config.toml
arch = "unet"
gain_aug_db = 6
n_mels = 64
input = "log_mel"
win_length = 400
weight_standardization = false
pixel_unshuffle = 2
attention = false
init = "xavier_uniform"
optimizer = "adamw"
beta2 = 0.98
eps = 1e-08
epochs = 57.7
Rows from block 17, named by matrix and row number. Each number is 500 + 50 x the weight over its row's rms, rounded and kept within 0 to 999. All counts start at 0. Numbers have three digits each.
# short0: shortcut pointwise conv (model.decb.2.0.short.0.weight, 48x96x1x1), inputs 0-47
short0.0:544530437554440554483454444507531488466441541493533541462498510536524470525506434513456520495466516491545513516520444510520529511564507463528484
short0.1:490512486496526512528501481502528501474520478474515470492475481488479531486481497516499472492497514509526521523473485500489509487488513471518488
short0.2:476500460522527530474497548531535525530538509525527455501519545525513512522539478469546463475497512474545495512518532530471488492486506506491525
short0.3:527480501509489544508513550512483481471492507494513508477532508460507517503457517529492523526534470466481446513491515473461504503498490494513512
short0.4:504498489489550500486513483480492473442453574526519491541568468500481499543495525495508520486436463447414529554598511493473474446580464442483525
short0.5:530485502484484511473511518472469511561491457527444511519486506453485522490533507453546510525475489511539475503551534525559491511485509498463547
short0.6:446549444512419446574528480436499454562423500504484467455456500542462497445443543538460519458451425460486488518545445488516527529509541517532518
short0.7:497486458498521458495492527431472506486474465533476460442554559467512519551480480501474441490504483482521510525482547519539569505560564520494435
short0.8:472459461463514512523519467464466517545545475484526523488477474460507464542479487474499529497495517491501518536425476513507470492450544462450547
short0.9:451464496528516501527503478468521497533473536532486473476506486466491467539467497543522480465490540469524526520513449471481478490469528487472476
short0.10:501515497537538445515497477522538489539492466535518461506467508532498539478554492549493461503503485506522531489478467503491517492549472470541481
short0.11:480469484496478484479501473474494507530529505523467490496490522513501473532503526503500516500501480493499517500512498500521497526500464495518466
short0.12:451477511467511459545503456529468509523518443541520487450559480460484485473454484515459518458544486480500500503537533486514490487489515478534471
short0.13:505502504495535489489488487491481502494477493509498504502498496489500507483477510507517505491476496493484509492503524499509506506477510517485522
short0.14:524525511521479471473522500487536492485522462495539517508493477534520528474521502507501508515484495513475510498530492516515536509492497504536485
short0.15:556464504591456511543488558521500483474516438419506532559553483549524476489514529459537587473556457504575508542493461525491488524447469522408483
short0.16:480447475472492451549513529477503480555500505467494557473440525490483479441503530546548548457465507469538544479524500539519486504473541472563534
short0.17:519462486530517427565553516569477509551520492546434484478607500513551461471434533463515530473501425510531468487456504449515543514538434540520495
short0.18:549519439515473470498483539500490463525457446503531473467531452511467463470502527510468483469468499470436437466499530503487461494546510527533460
short0.19:507498444471498501461493460509460514530460529542503458547480496486542546530502537522554531528555470453555498522470517490503470492510465507515547
short0.20:484450496512543505447486448474457582458541453544502466532537448498480536552538470521526507510506486495428451525537526496530451452500499500457494
short0.21:535534531480527469445462538461506486463462439539511539547500512456549502464514482527552450576540508502585525518448461502545489480457530553484545
short0.22:540532470508493548504490540540529487533511502525487501483504551510514526520535520501541489473507470488538531472514523487521464486525452442506532
short0.23:488531434556472498489482570501470535555464555474445551461548514501529527554465560457441470498506438527476587517487447453537557484480453437520517
short0.24:473454488517608522521516589476548574496531444512489531563592547565505536561436550487524434454492565454510481451564412533587589432561441473530520
short0.25:548543527525558482545524566465544502521523450550531456465437518532481455460508451527558499524539538452508488525491506519504518482543464506551473
short0.26:526482478516464539510491443523487511460523534468518442521458497533488502461452493482459500464533546456517492513464442541505490451555506532511465
short0.27:536515515496474447465507495462542517537481451511459533510539503532510519496508495495487479527552501488549453477489517537513492484510507512542502
short0.28:465511505535479433532498438429481443553448479498542524458463474550509519589544474516577463454566450504496581574455481516525520477484444458473503
short0.29:479534483508472502480495471551488482444510494535518458485529527478513498551486506572467481495521481507532466542489471482506481542523523538505456
short0.30:556531507474515457516474492449475502502433540557425523545542456468487523437466477546572450514491517534532510556502534547497533525510536442484521
short0.31:441537547549577501521471492518484477496442513453480440511490535498506470440491496470560469507501546558518551480501439536472493549540518463468560
short0.32:532519411514526511498539559518464545482434391533454528548499549614494459493405512532479543549558508541427546525514397541474512506444516472514512
short0.33:445487493486481462511565438550526506473461492532495534481552489500539482512447483570521477480509444507527490469522528531484452549568549451540545
short0.34:481488458489532515448505485542527448541558564491469466520506469518465475509500490526543466531483500470512533480461485531484486484484492474501452
short0.35:481489488531493475467533472468549519497515465549499465494546535473483552488455528508548536552486505527511466524538543538488535488493453477499464
short0.36:527492482499461506502502507531467473455486497490503485524530494499540514487499499520555492452509499474533499493518492493487475494514509519506511
short0.37:520488487518489512559506532513499506501490478479474544456485436423486502531467532501534474499494524481484564551488550438553508465484536433489534
short0.38:523456444534441561501505499458476536436447492529486517469466512473508467563552510490525459484526481512425558475494487473450547493485492476544496
short0.39:464513480491464474476531446507510510454548474477516462499537514467543466505500500505541530471487518521492507505513510493520488499507491456494528
short0.40:465532519506470460499523538536459523454483491544550496501519495489505467512464511490498471545493528454450488471482544488474532505475566470551519
short0.41:498537537494517509465510468527512466479532500506515478514533522521486531508480519503505526508474500449486515483509465501485505520473460502502464
short0.42:491453525512472531507509471497437490516525522486466564503547485475491508460538474523477484472504451520538456468504473446515486494453459546443543
short0.43:511443483460553469506504432587525505485425540564446436434471447548464507500447534467444567497490498474522526405501420534520483482470546586438496
short0.44:457458545513460480573519456544457464483521559468507467494458466539467534547553493527512449540454427523539531454542526467506528522457543548556500
short0.45:548540531499466453525472535524455491510543445517499521554548497521540511516513513474487525509479523505559509508550526522551523533506461440494545
short0.46:445536465509510428487505514515530488532459527491557489463471526471552525501526452470487513533477466554529472456476468524480509538486569506523477
short0.47:508441487530488513475488435478551552491521523505547443502451524494455486511517501560521539496501510536531503528497510549513551507484487499538547